python train.py --dataset="seven-segment displays showing three digits" --train_examples=48750 --horizontal_flip=false --encoder_arch="convnext" --encoder_kernel_size=7 --decoder_norm="layernorm" --decoder_qk_norm=false --beta2=0.999
Rows from block 10 of the image encoder, named by matrix and row number. Each number is 128 + 24 x the weight over the matrix's rms, rounded and kept within 0 to 255. All counts start at 0. Numbers have three digits each.
# fc2: MLP down (encoder.blocks.10.mlp.fc2.weight, 256x1024), inputs 103-205
fc2.52:115149166094135141132089100117136160111114101120147126138158113088119134110138131157134181104137145115125108116125132128100140138121150135162128126066125151120117097140140170142143173124172137093117116109176090128168156143093111119121102135123131146137093130084170181134121172124105139114076151117118137147156
fc2.53:134149144150168153109127127121119138148131116116143131140104146149145122155101099170133132136108161136141126141109145089100119106104133135098145132138163114073133130088115092195182108150133129148138115134154146126113151140152110135120108150117148153161189106123115163151096142126154132115167114167095127149158
fc2.54:165149168103101134132131117186137138101141130082128185143136119111083135150146070138130114150127108095114116149100088117113155140098126164173110088092120076137091143130119121131150147079157153130150114157104085132138190117107096110166153097112150115112119139123172133191113104122104172076159097088147122119127
fc2.55:086120152154162156126150105136174095077117154147171099143113111154098111095129129082099122093135141174134151122094157176109173141128155154131134143145152145116133149114091176160131149127123159129127185088177160171135142128127120113143131115187121133074166114124129148131148128139136106146136126134138154118105
fc2.56:143165113108126137125125138101155114120140109161117097121124160142081133164132159097116133108121104117109103122147146136117139106090122106135123116131163154161105132078135139155146120126148158160161163105143159140154112114062113103143119160105127128138134165159110124172158153189102152183128161104153117142094
fc2.57:136124106133116114096141095125135139148143127134145119136131130117145111146112109161119141090104127106163123125116093117089120155162124163109118125123182144097148117131142104117152156167117125125145108110117162121121108092119144064094119119121110117123096139161159166121087157147165186121096110150128155138146
fc2.58:129125125089123080139123121166163122114136139117129124103102120149115186128106092161131088129067121138094156098109161117149142139089098122093144155188142117117161186119173120110118125094139219143105167156118122101139158106121187127105121079087117101116122127099114139127160107093116111159164125105112128128134
fc2.59:145165083096114152193147112123145125113117119169113106155101114150131085122124128116137127132164113148129128109101138123165121101150163115143139131142117122141098121120138165107133163076148071107059127137084136133172151129108111112142160121121156125120141125138118146131136131115138103095110073159125114147134
fc2.60:097150131106155150114138123142128137155170116116185116116165156163101137153102114122127122105126156055122152163121123147125140117134163147143092156121127082137127118144122158106140142130201134127127139121141126118119144170160127135116143167134082167109151148096145158078115158127133104092127125154158166134109
fc2.61:158118170105114093149118129140144121138151134148117120075087161132137158149124116108124113062138136101155138096086130138140160117101176128133095131125112139123148121130113151128111169097105123153164138171137192133129086159101109127146104058131101108129090140116081107120168108145122134098149118141116110116184
fc2.62:069144133115122146138091107111133106135141145127113108108141125166125100148128128129095130133109088128099091089099108134142137108142126104076126108120092110155090139134136162141118096099129133134126125134162094180143115110138095138120131158146122139160163095133086035171189136130143080148157125198117108148159
fc2.63:156105147155114117074108120124109130116120152173141114137123145136120136127128168126096159126169114147111114130113133135149129094127110107131130106160120104142168185141127153137107104122147134119117102127151125148106138128196134154089160137121100140139106092146133113167113086112129105189136140105102108097118
fc2.64:093157137137115140126077090098142129151175111115136138123159075137142118131147146108105066149136128140111128104110131135158136102099124147134165103105129128146123173141160115156119149120143156125125138151109135116099144054135129118134142133159128130143154140166110094120182167143156121130170136139081130138137
fc2.65:151092126143120117125091130161138099153136111152137122096134170094099091144129114133167120103120127129156099125174125129134073136159102121070100124116093157091133132126084150138133136130166164136111132104136093143154159110088160119139110131147132085102086129143121138119135108120148145182107139161114113163132
fc2.66:135158113161135107118154157142114132114112134142120146146119177151173123113096110156096147147097126132152160134129130131143142078114103134163148104128125163139096170158148129084124122122100089122111105115136115123183124138164168126107119183105142148092146110134103120177103157107183113142112136148133139105136
fc2.67:067097130121113113128081121115091121122110099133149138167175123092096159095106138124112116089121160125124147144197113091153130164112133122094152093161134122129172100125104110101171135135124124110104134135166123143141125125168163136099155153107101149103100127118137113110160120128143149130039162137157117143136
fc2.68:150115122130122141128100120121140099146147103144101092118113122106116110182115139101128143119149157098102147155104151105150089165121140088131175116156134132079160129120132146134145153176114110148115146128128132120171159119108095125165146140115152125141134129165134144124125146149190097138102131098148157139083
fc2.69:160118155133120114105117110114134117112147075162110102113174112115129182134121118142120157138169097113112104129105097112162139126118108100161119135124172136102130162091124118097120101148107116165125115162119107139119109157103149151119131133140181133109161104117098114089123121130136101130112123128095145127115
fc2.70:104124132091146102118118140157128104054128123104126092142152139154098146121118107139088104128084136087147114131162116142193135130109112144092143178185127148090163142123097117120182125127101155119142155119177160156164134154095087085131135118115152119148146087138128107131108173077074157151135128145135142110106
fc2.71:135081096128101113123159148149142154110122098122153171097108098115093156161116076153135145119071077128112060082107114155136077163106091115126132151088138141094155135116104137148144117160157145132079143144141183129128130156131164127107141097126139117074166100090087129145129154168113152116119066106152138152038
fc2.72:150120147156121129144109146105105097120114114108160170164111135140113102097157131131107153076141132093188137138155144148139112150146141157080121100170157167100103126128116119117083122104089125161171140132113122155142138130090126120151159157153136128126094138145129144091169095130120130166093141114160160111107
fc2.73:127139143138084179106090102108141113140114158110164128149105065154087139144174109094105111149120163129132161153123123131114118103115160173148121105167127142139153135132131126133169110100149118132142094122109119125112121118120126139121110088165124127136155156140121133109112105131134136148141132143123122107124
fc2.74:119135090101148117129076107168130129139141092109164102133139133165130174126067071099123114113153134103172124078138078137146119138163113108123158137095128168128154114095125116142108112168156195105139158122116124092132113132125122099087127087114146110122148132146144110159129120131186155132173130094094127176119
fc2.75:121156102122155116076106134154113184106110104125117155121145146105153121156108097120127147155097122173130150128168164147210141104122080129115140099169094147049122167118086117126110088128126116118155135109117120144106145162138127167127088121158154123106152137129134111130113128165086098141167124128159143151149
fc2.76:119097122132101108132103133117113089120095137100123112145179083125087140142107125110085137108117101104147104159159133070111126086120104168108120117106094124154138119098129126092155128126102125108110151125118119139147134080126121090145135153096116107121138120121096098093087114151151137131117081092099089128156
fc2.77:120145137145156158105155147161139104126134073112099113170102170144132090148088168151109122107117170153136092129127132097114127127132115146117116111096143119155105137114139118135128112126134112105093093126124073118117084127176102133105157130117111115148123136117155083144135115149150123126128100115140153180123
fc2.78:133106125136170169121107124095146157132107180116137069127165120140124141147156154186087141115118118139077116125148142142083139099125104145151122120115119085117113114111116112136115114133131130124135089125165080158123130135135133131112088093095111088126086137135137085132136120121114118149132125151095144188137
fc2.79:142088164107168143128147107117127132146131144164164116129093100144155112109119107101194150132128154157104127161125083152170102144128128141113132102124114117134107060096120135120127123124149126112062130113139137152112107151125127126149144089115105153150134175104109151111117122127130161135119133130133130117137
fc2.80:123134091131067118154124085112140142191111146106126151124158186117116110118145085125155137149164123160102161101162152131125146170124148154135096116175137108142119130168126180126167135105086122123126153126123140097113128144122096133122099084128153104111101181128178109115143119158097117124160148106091143137185
fc2.81:111129170103147151136110102135091157138155177117137149139154135127115134102130126139135116114089152121115154156111146094141140145162175149143064145046177117152127094104177177111086145157144091122136104136159115123134145120128128066165131187155135121106070126118120154120154147114123122153109122107130142170117
fc2.82:104153119083169155122135124151162112121139128111052143135128128153162134091144155093174113114157109153108114157109109120104167160160138114146124117136129130135148138095127133134087159128094140109115104115123145094168085123115106085147110107153134114104132137154135145138128159109162121146158120124080145134114
fc2.83:110127116109103085122127150122098120147114131125161142102080167082140141154082146142100131123080160124104142101164127143122147069101084147140130127190207089142114131118091129108155109169087167132164187183166143083109153139090121133131154147092110140134136124147059167122131112096128127104142120110100114100139
fc2.84:119107144143147113110086100111118159146182136130152068124159154050130153110147141137125166125110111124103095146098137119131176139124122135158122099149149114171085104117150135128135150099133110133116139136119124179104145117151119160149145137137114183088119129121119097135143126124156130159115144130122145063181
fc2.85:117138109095169116117116110146099101121098157124151138118133107089133133139108121138160121092176161160120137124094096164109075148098153088145143129112118093119153127104123101126078137154125128159161144084098111077119121086117151131128126140073150140150157104123128109110121094168149133118138122107090146162137
fc2.86:135127114140164108087110080103157132149138139123137139144130127166143095109129129122110159152113135175152103153169145123188133106136114102186137131119075105120101084177103101154102153075138093149147086160102086126095125137140116126142173102149110133165115143119178167158104136138130115114118201143141161157156
fc2.87:135141133120137109110155141107174126140134144100139145117121112124131140109162169108144124147158094083080136150139116135128115124129137112116162114148118115100124106146178105163103156124104083147131155138123145151113114144147125128097123109139144105166152136090113070136129135119150109125127136123116158132127
fc2.88:124106124132122165080164113099136119112128187124104144145189120124093156078133106159154131112107142118122104140134105145123124132163161159117120109117125150142111131167170100121154155130133181124140148111068084153136191144153119110146141121142089143147138114176182177119143116151111088172116127129143138094114
fc2.89:153085110134138112184144158157128160169125076141132101121119166140178155150135138122117087126161130139117170115135123102123169114146110151177119130153152099113141136115077131142152107148142136142084111135131119129118112107132141113128139158078190118099151131151137124127149120109147135081147105106127118098141
fc2.90:125158142118137107109146101130151154120127149132132074127161099117125124132168156088097117122142113126135105126103106129113180172104091159111135132102118136132106119165168098126144140102090083119129120151146078118151140119104110097123135107103062138186131145121147110101110157123090099104154135130127125101153
fc2.91:114123073139143112187123114138098113148124122103140164125154090129104141143146124151092179128152095177150143104094146079142115106127137162146125154145151125082149115113122145063141125134149146161098135146136129099126100142108148134124098133114102097101127111133090166097141138138095144128091133165149128129134
fc2.92:105071142133162181147144149136127091137116165102105153149123157107136088070114142079118146125123101150115103143117099123110097118090120151169178136091100075149132123087135144130127147122133085136109165113159103121092130093188130101093103126147142089105121096134146175117126123182129167107086147138146112183129
fc2.93:144147108089116096135140139105159146106096106174124141142139109103125142136120163110093148150125117161135102116120112113102060148144108110125175120146063155130103138104104129093106130114136142113113092121133136154180078129166145095090114184150185152109139141108138084129112134097109152097097133133135159141119
fc2.94:164158170084117113153124161141129126108150163102137175128115151173151150133120135128122129121155143097082102140146155178099135148127106162097123150125158120104106113143137134157128164103139093153139145160102136159096098145163117110135173098132128120120145102133145123142153162119147123143165162171145129141155
fc2.95:128143125123106133101088121159133146133124117093143121125171147143116161116124137144107095123143197104088119190164163101126122115137136111100170125156145106146117092104160106122115134126149119098152103098139123122121151098117108131163186079139131122132086128104111114153123143148126148156128085082144119141141
fc2.96:104085117161161121098135169122098101101083150134144117128111128126137138126062095113144140157108084139153134141123120114170068186121117158133131121149119148110141153144123130130112135128103116107145173129104090120155184143168118164150170149163079084121172140129128164121147142161113125113101159127133164149110
fc2.97:131135182127159123113112117122124155161172118179145175132167112131142129130149114141149153124118094135101142141156106130128148107092144120106132135109109115149102159119133129108128145103119098115126142109114126159111126147104129134114109131141132104152133122094103105132146101111081210129154148141132146105143
fc2.98:136128112126110168108105141083125172086166118141167160155136183146128102135176151139160096111155120160090152098139166115140150157103128137143182126134112130123127137142100125157119139166108089144120119123119144153171100100090132113171119115112146148142128124124140134117116144099150064100125126120134142115141
fc2.99:099197144160127109096147152127147151147158144133140115126097169117143098166111142112116132111129152138130128106152091115137130169111101140131101085104143145135109105112104124115110118163086152100133151090125096129146106149122147113089099167130126160101102130137104109086138111144136148104090151153116101156174
fc2.100:106153115136110147119117121136145106158126109087143099163117141126145136129144148167111134100128145132109120172121133109145168093156160122155147147131091110115165143114114076119112139091105117125130091112116156132103097119124137156152132155093131168109152120148148117129158151102128135108148163112130134136101
fc2.101:159120155103177111148115145088116138151121123080147143109114095126112146108155150138118148101132126125111114136117096150141127118125144151111104115126147128125138165175108089167154142143152149124141130081090131154081175158153134109045079139116130153131093141143173129165169154100099151086133079175119119165090
fc2.102:194127097128134130101155134149142115150129123140146108087089139146117059114129097091122083088109107160087116153182170143136121120129154155155122096118150132121113121114128094109151128116121081140149167166107109141101129123138112115127142130112100114123122134158132119119105131089171104087147142129138158134154
fc2.103:124127097168087134163104122146107135087179108123132114133169098124152122132146121171143092123117110151110153159122146163113152150150177111104120141161139129145123111124120119114145181111111117104122094075103132130126087145102133148130127090167122107141131088133111142167121115158097154109144115114148136124121
fc2.104:107126149142138067125134144131103115141094121142141142122130130177116124104102138084145143143146147168117092089114117161083085131130125115142130198097101167082172055148082143136110120137157121079134146096109165089094088142144183129164116093099150142152111157082125133112108078164128152115144123112150105120140
fc2.105:166148102135150099146144178111136156125130155128124131156126114128153162109083139085144151121093144156126143136131098133132122124140135112122129127171150140124133160122129133137137151121128144156084105146090147106083101117133125153158088133136143132124155095175131132133151145127109156072141162106178111091117
fc2.106:109101103137127088164119117122123128124129107116090130108123125161107128149136146104125113145134155138198103123115120127132093162126125159135158089140100119107137140141096153134092129107151131117152154172124129145120116081074139102127136146146116116107136125109127166099143142136153097140129065100163160137149
fc2.107:106106117146109153114122114120132115127131110165083151137098097139149111120100158127119153128140129112180136148138152110134053104120089121099180106117132124127140140114097155102135104128124112148118126129143115120172165109149139121114150152115144128163164143101156139143117120128120137177125132081113117150162
fc2.108:138125112142118147115148118121117102098129133169144179129068139113074115110153157120088132111144095105085152076113139097140126131140141122151131101167140145151107074086141068151120092162156135101169089112110136078124132154149110131118125129109115083144103113161106124135099126132142124088121108101153074152168
fc2.109:133163147140152153152105140128145150133146121135174122177148110110090136130116100055127102169146107092115081108125103121104166100144127128140152093130068141130096149146159089120103169108104135099119100116139150103091105148097137128146153111120152089116158089112119128162168126112105127170112174108153119101087
fc2.110:123157157170135122086089139119139146166118145152125115121097116077118116111089137156086154156109204125182144119122113102124112101107172103161138105093129150096129137135159172179091139147128133118139128102130094129129135097152178174145117088130118147133148144166156132157072107143123159124098098114135091128099
fc2.111:153166139142120142125119150108147102143134145100113128151111146090152099139168128120147118164149101179114124138125155136124111124164112114146126146151111137179120162110131156112096099147094137141118087104107093163063166133158107158126158113140141125125138126084146076131128103095100100160153128120100154116132
fc2.112:100138105137119112147150135138159121148100119127088133084101146110117078145140111113128127143142100128122129129080135121132121138108131160111140159115096158107105105159099154165182077130134098182100134130149138100132136129100118156146111149098113118119129160155151188103096131147144121106106116156182145118141
fc2.113:115104152150160102098147077106081131176113118149154114154163159084132122079120122122147131145138110125149158156137096130104153142139123119100127131132130101125099129149127101123133119129138114157141166150083151120152123128094112151130114087152118118128129123094120163147158101141140141130123117153099100138151
fc2.114:151170141117105140133093136183126113129167150145125143103107111107126132127079114144106143107146109123084165124128101110140151134121122132096111156130131122136147162132156115169118131144082129134150147128140134126130086085086117119118098160143142101093107133135144090134130142122137151095104171125151152121122
fc2.115:111118117127165091165164089150132094106102109109074153134088103145188131128112110088139106134168116112139141103078162106117166115147122114119138166137094160131119142145101144142156107080165132110123089146100150111150156106138142127090127166147155124096141128112116146157115141148107133089152153119152147096127
fc2.116:155139134120120137097148173083140095156174079114136136100159144137154122176109097122181124086141112157114144121126140121140139094120125135109143128089143135197087144107113139152131135151077158135123157149113147111146137117139130131122157163157133188134106112136146152081146069108157131072127130122136128127123
fc2.117:137128104124115172138134119112152138102104159153099127172121127158141144086133127164077135148097149096126143128133124097109091134112145113078147093087135123121134121124176117151128137178124096119134169153183102153116123122127094097150161164103134149133124097128131133157112116141154148141127118114151127160075
fc2.118:154107116110118101127144162087135089130150116115134139091085078093127144155123092090096098153121065122136138134149102064146117144123117143129150108173161130131162130137103139062134139131120148148133172140110138157095153112118124122124167127102175100146196098120157144154183100158134130119166098154120124073177
fc2.119:110123163138127100120134119103127089098089155152124119159136148090131139105122109098152120110116113125126135152105115131136164139133125114154133141122104166128142134109074123105121141130125109123145132153154113101173116090145104129108083151137135113127126143124185084151083160127123137128134097086124111136089
fc2.120:136174108149117117136172132069134197131149132125120116133131147144134107077103119131103136154112156147179145146123153119127156128092126114113097106128129136158136159124155160119113142154111152122122115118126086130116108109136120142110153143177173136151095171149170136185084106120144093115140085165129138145185
fc2.121:122154101121142131154103134144118165122145114133119102122128143150105123135107140151159122090190126124108136115093161102088119154171113157165181136152171111132153153131105148098155135135124116118189087140128105165133112095122113121107130162127086158107153153138119154142132117103098124161142109099123081125098
fc2.122:133120096113121115128129122138136181129127074146151116126126157153146137165122124145112104104089110164153187061164121111132111137128128117149099102086138135141126112128154082094133116134118108114111185113111129163110149143162191126116139126071169111109139155131117113104189143100102135168130144133123122120123
fc2.123:117133145134151110142135135116140129129156109167141105120108167130152154147147127158156125105110119147158132117138126140091143109123090130115136158108149139151114133157111128130103117134148137148152097119137108139130170123102097096130074147144121128119142145151132110142121111133159141126098125132121126134128
fc2.124:124111127118114113112139124138135140137138134153124101094123160100122100117092125157113126170143171098117109118151120109129132127133087135142130122192133161149125114104114175133145100170159155089149128104152114127135148138155119144094095156143099141111119151117119138097155131093128105127121134134150142107125
fc2.125:130125180140134125116150087103132154100128117169131136105129130103112148135108138164137102144136178134109101121154141122123162134144143161134090151167130129107092140135151138132129126088076115150129076111090154178145106128110076132156113118128083135131121141161132132067144129122126131157112154131089145115155
fc2.126:159093138159113108169104115131137137163135161139134163123126112107120121105133149123096157124135117129161142150105120154112130115130117170134134117149139161130118098134121094184128131138111089115130124132099111135100142136153129099090129129096118142098100149096125117142112153148143114135120103123187117104155
fc2.127:101128134135096093103128128123112162160099118104136147119147097140125088100137114110092156098113141092138105128123162150102124132104095095123141099140121096093141106092091136089109134128150104130129121130112174143129104139075156154125093174144152139121080145115099162119108090144158146134149164155154108126127
fc2.128:117138108134161113141126096145137106125133133116155145109113121131131098127119128118117149117084115136107159128169113160144085143099145149073131169132122118091152094136124103164158149118157119136170148109097181142114163150117097140145133153127119124115125128127119139118127094147142137101152108118109108095135
fc2.129:114127161122143107116096113143133117175104159085081146132130102148138118172125091110122165154118153114095128123134135091127147164139123127109147151109114143118104073110150136106104142162129087110140150175143127170158116128108178139136122127115161132103121122142116093143121145119124103141127151093119136143115
fc2.130:171136136145172124143090133121127129152120115106095108134170136100103120140152155114143102126143088119174139094098148121124151154146141109175129143143120121146084114111126165144104136127136147118110119103141111167149096145098128165150123139132116151107112146115108135102123088111118164123121116135116098141143
fc2.131:074103139136138121169147123083130092130103138144096134143082148112109137098108144104134147137098099083110115115121085124120121083112110129103160162123145119100139159118098124132124151115090118161128160103082161113125149143119104232136165117095156123146099095107152125121100111123171156064111161152135121141170
fc2.132:063123094140135139149109135131086107174139126129156115118116149100151110151118153166119117113126108124120121125117107133149136144122111118137098090101099181166122109160147174143125132115137130115087082159143131146174097134117107139109127142121150109055129136094115135102117172102172112110104126138133137158134
fc2.133:170109151136092117113111131134159119150133093112124076137175171107103140099126127180156106118099150140111173122155128174139152156135150082128091154106130152143099178173089161111156144140137124135154124132152142131128182134126086082095117123141139112132083132085131128086136173122110114142116135100196154121143
fc2.134:148113115134162121104099122125098144164130079163129127075120160085151144087133140114101129134123151117153107141117141159135147087125138133079117109138130110145095083119129144101112102148092108143159094106105134101099155127145131157102136121098100158171157120064132148105134120112150099171106140138107127088176
fc2.135:090103120161150118104160119120157143134128144138122150121175131121111123136166081100120169156141096133111151136157141093092122104136158130126104101157162149145120114120165145158108158119095089135079059136116122127105145132156136123143160184130170119128076109142175110148106125109148136122109113135128131099157
fc2.136:144155141109118103119147101126100143156125129124113107118145128146163150113154141100099115101155090137114099147159130133138128154131125121145145154097134111154136124118153140130131116098139133117132103156134113137131115093118156119136119154070126147130114139131155087126112132128101128145123147137104145186125
fc2.137:167109129147113077088130102107101145128133099127097131107127150159153121124141141103129103124141136124164158146132162150146074103140092138129155154167111112140112122132124114129155128067132079118099155120159113136116112152190132105119091123145111162170122112143170082128134094119160101123164129131114140138162
fc2.138:129114092137105133139099156126087120133143147142093121116136136139113153137087124130148155091110081142116095058120115148160136088132111135134141099148097139107113183121123080119106088123109173121116115143133146136063153155118142106106104142128111139179128117157161097161169123148128133137154181130182085140106
fc2.139:115158119166129127152170173106127140127145122087111155127141144092129048091130146087131152169086102151176113091104082066113081112109096126110136138101145156081147136083130121157143132098129133078125088100152131122110109153130153128117110147115115149093160085132147158146134153185117128130093103176177113148113
fc2.140:130128127087121101144115145100111141138104153132157112078123130113098117156120123122134104119096122163149151131135134147088108085127143121100145120114094126149188179123132098091133119138129153123169145073127083111151160124145117174163119091138134122095131089142129149130141105163131132136150130097120119107122
fc2.141:101156117182110164103134118078117107128135123139113119145100127125071093090103148132123128112072151117105114138131135121115101127110111108119113160162125105099123139151131194163111101121121121117138155129141127129120113102053154131137128144191151159114181120137156118083128137115141082163095149084155136146147
fc2.142:133167130146161147096128111131121143107160132128066110155167094116160107129168098078116137151202121111125107123118112203163136091158175116143100132124113129160112137131127097151109100060144127145137159141120144122107128135128120108099170111130111160118131148101174124135131117113129141125151179133149133131153
fc2.143:141078108099175138111113148146129121151100121141142161089102080139118140121149159138161127091114141124127155125136145119153115110136113096102164162160168102128151119108090152109167114135168088109125164093140183135171125107106138093151168114098105118099125126160107138102152105119120122162121141120124092107138
fc2.144:121149127125123121105146179139122149127125094163138146136149127101090113129110108135155172107120151125160112121102137099109110182063110126188156144091119174116148125116117123086125126160121131080113145080087128123166149154079120152148112128105134092147128137103120178127110101160147121106106140093096088179107
fc2.145:160154165181094179137150123108108142106149142110093093157141158149154083178117135129096119169176094167124118133147135120159148110139129088151125164135132137122139109146146171088095153112057099128106078121081093134115158133146141123136133106132096147108150170161151104117095135111118128124143155112108107096124
fc2.146:168179126107133090142101139167138095137095146119123118119118130106128121136129157139110152134140123122108123154090159164116107099111140157102144117123123165103138132118141118102104113092145137102103136150109142159138126083094153148127112096136168162125127164102131121127131113138133133129153109133118105119129
fc2.147:100149109128146131115151136121129154143131123111118118130162123116111178119110109132106160110131167148108133114114122155137127129172143123124125142073119153149116133113106121144112137138118109099146133109148074126102121121107145081085099161145118105107138144141095123143147125148124157129137171102162134146152
fc2.148:103159128158137092132141104112139147141122110140116114117146123100103110081143126146150145131094099096103144128114115148162145129083084123118142112107142098104084157098140199120150101150126132156122127066115110163087161158074111120102165112123104066156135144168085149139131120133106086142121093131135123137162
fc2.149:114090167097147120138134121103138077174159123128121137079118107130130165166150137119115114079108134144138097088157102123117127117170092086143146102149148147145139142054090122148130100115133139110094127120143098148145113097088142136054098168124110112061131119107120150117149136131063100174126121147110127136111
fc2.150:147100126161126137159117129122178143111142129095095078125107121114127132130122140117139149131156134169111141133117105119122149115137179142168119126114175125173162140100139109144124110124084157143123133126145164140113115131110188109101144172174185148087167117155166153101168152105095108145149123145140117138154
fc2.151:147096152150105145128170150152129110085140122129118109134123156137096121155083155118137118110124111135160074076162081086120107138095097144155125120109126138125094086104110154087128106147125123116097129141159175099174112120123138130110119151104125125101120157121123164126129123143146136118143090136137102122117
fc2.152:166106139142129159108136141155119122147131138149110125137138137149149078117133157100101108083122094132157105082131105092107140139148161133125136110126140120147112051126107119163147151126148113128144124131127096112108115135147128111109114116114113085142132129116143102127118123146138139142149148113148143139122
fc2.153:097108063146147104161142115113135134148075129138102165124142130144101108100150124115145168149102103117117132080096127128129136108132155135101124146135146123124161146115128115118142136125168116095125113170086121146173124129138132146151084151129168148119133147101136162131124106101110127117108141150127117131102
fc2.154:138144112138137149104118070127097134131066129149156113135156116135122103164124157162107095159150126124165136123134120113099139180110167137108105149102105133104105061145109092140146124119098114114096147123139129128159116097206148142116142143168116163140165109130126113118100153143159108138114123114126136110113
fc2.155:071113123115137150171152178126133105132092121167106143155104103106125121109169146109133128145125131132146132141101136083115156155077147117132145042120183114136129100099148135093135154160129121153117124129124115119104122118135145141147139135159108159082121060123123146094131170144135173114092105119138127143117
fc2.156:109168124147100141165104105144036092108138186138125128138136149175088127115092131104139103116149130136126143131122099148153099130147163129088146126152093144100157122117116152138144135137115157092158131141117104125117180114107158111110080135162118127120109154073166144146117127104104141140083149142163113118150
fc2.157:166148096105125152102108081129125099127122138132135142094178088132143152147177141128118101091147158111126134109122138126129155106134128118139118180112094116083145100088164088135133116114135165176121096141162158146092133163124150164121123126065078107110133127083118136123168135179130111189118157162123151107136
fc2.158:143139165131172134133129159110095155118118125070108130145158158133141123103123107149095183151156172110188112096129140147112116125118110098130137144134096167097132153127110117156103155155129133139106098109149119153166105126132156102120123185122136144117078105103122135144156178168128122143094101109142123172110
fc2.159:116124103177160139119170148149076168186151102130129095155126119117110073125136131131129140123119118145153138099184102124146135082117117160121161175111110108133149120163099163150136096125080168150139135129118115151122085163140142114172167135115143160135123115123127146109118136126142149144089133131145140144135
fc2.160:111112179131106147098089117143125147141122152115154135118134102183131139123095112139085111147128125132079132146133147164146149122149127142126128131066134145131159120156128130146117190097092098111095162122103161130130149143099150160107167135106143144168157142111187180187150140127136158115127132094114127143117
fc2.161:139147128121103116134113120145108114104130108100148100108139154132129148139147137125110147152160122110144118146106133108128118082161140112157114116144132155154077170153101124189085100147139099149113113073166123139140120111143113099107118139147102172129127149108153077139156100158126145111140189107129118097114
fc2.162:118155160148110121091115129133080145126149152149135141086076129142145100113109168149131114082125155069123107154185095142172097149089140123120122133136109091126153137119085160142138148138144161150147173120161139168190137143130181110121132112166117090141116118124123162113124132111114123123138113107164142133122
fc2.163:090122095114133143110135120115150077127121116117155089116133105114114127124118115102100163098137157129120097126112120104131130140112152130101125148080160146105167064113160106106146159118148155110111128156129171114126176145120127129166097077129154130148114094169129161134119124123117103163130141140116090125088
fc2.164:133081097123124117100145107162113113109101134078118168119101136113144149145122119121148067102129109138144141142165137154198106185123123112108151133126099132115118135117153140165155151131113162132099148090122118117140162153136131116135155094147078116146125120140105106109134118158130135109115141113190102128109
fc2.165:116121124153185169072121123120088126120109162145136143128192114131102101140104120125137145151114115150129153116093096113113081097092157134138113141117142131162134111158109102114123167076120090121098117138124119123107164135157151132117134123147154145135132152079137160126134141099109140138129100141125095144138
fc2.166:114141108098110130145129105157123106144128160152137120122125105155111128131128112130146128135157118178123095116115145126168111109106105137140123130141121135161127115121110176111145118115135148173076115116132066127118133164138088139097153097187119161158139138110156112125153130138175123134139125141156147105154
fc2.167:134109126112147102133139108154126165122166135118085165116122112116168136126181158091092111102130127170138162109149116137106151136164127129097142122137150090122145144097107135140164117144150099122152159081148171154132097150087137149115127102138135146128125111169116119156136111156144125124092108157104109161142
fc2.168:106129173130146173133137120113103117144137097147117117153133113080150142094125150188122119116151140093132178165175107134121109089134125120116084120139127143125126147097134137133130093133134140107149150132110134094127151119164147134110152119148152154120139098119122133131125135116133102116145118134100136143136
fc2.169:160148085128102103090116159109124136131154104144116124141122118087132143136093102159140120130129113129138204089116156146130106129155163109112121100147122148071156118126142132117164120124127169138150084117121118156097119130126092101087163093158135112137100142122136128139102119138134166132154138162108164090139
fc2.170:134144133101109114142149097116095122116074135140104104120131132131151149106122113101122132101126119158138128147123109137116099125151157114073129158149104144104138145128127133110144123140124151130129116141106138091119125140154131092150142115095104151133116115138105117101136151083088093151122129134115126092157
fc2.171:139147143150156145127205145158208108101147123151082140146097122088088131114102120115147109166055134130042121132140139102116089125137107151137111134123145148137134139149169117121139130159143143135107154132110124108133133112140131107143116112153132106131130140128136149126166103151142155109153133174126161116139
fc2.172:130132145107136106142101097139125081119166102098150117174129098135109105108176145135124100108104130137140157131144104155108156126130150147103119112133134139140124142151119136149147124119101142098093143121117124177141135142113105127137109179116148117114086122145178120128089139133123108085134154124167159126165
fc2.173:139173137168085116125117147143137120131144094131075124146127154165129117142111093156136142126129145134097162132109135108146129082111158136115123149074131107136101100126109121109120149158157069106063107136139163133118145124125115178127158122084135146131141125161165131139180144095120143145150108119146114122124
fc2.174:116117137117150097165135153115133146111119087106147122110086115167154145131096134135121150082076156074140139165147109097180129143109132101121141152130133113112118120102139098096139126149138197136077201121145089128165171123079133172130109081095117140138159097100065126103109134095136123125090124112120094122117
fc2.175:094111134135135109131127056138139136123102173170074135144170169084099139099105150151143139112155116088126125159109144148155155115133133146115113191126094108146139131131100155149157142143129128139126140147161115157188148119127096148161130116190129144144117113130136123106133120138139124150168145131177183131113
fc2.176:142137137134107121127129138127148135130143091165117136143112150094111077129127146135141167122094123085108064147099143123119102103104147133123141159089145119123117152086138113096162128141078146110113100172130115115118147133116115150154104137155114102133112151088087138144191144124112076124136095110126147157137
fc2.177:123131098108192147152128087120131099142104098136141132134127117127149127144122104145102110115164140151129110122112115097120109131143141082147127146109162127121132104122124170168165128149136104169113086109110127177111145127138130082127115129175158134107128140121122134138120160114125141096139132114152126146137
fc2.178:081085148152153137124145156111153146143131143119104137124127145140106079125127116158125098099131185088108121133151119136126096104117181167141122098155122147126163137139134166130101127150095143136112113142111135105155104142076129142107157145167146165115083135086163121114147142091134081137158084134153129138143
fc2.179:156060170152134113111173139106154117129090123082123109143112104142126115141161108113185090141086106132138103158142124137121145133143152134146073145141141137115148117137106138136150127152117114130103109129114102175122151125138165130144113126151134122216085178176119127127159137086132132144128145162133135078140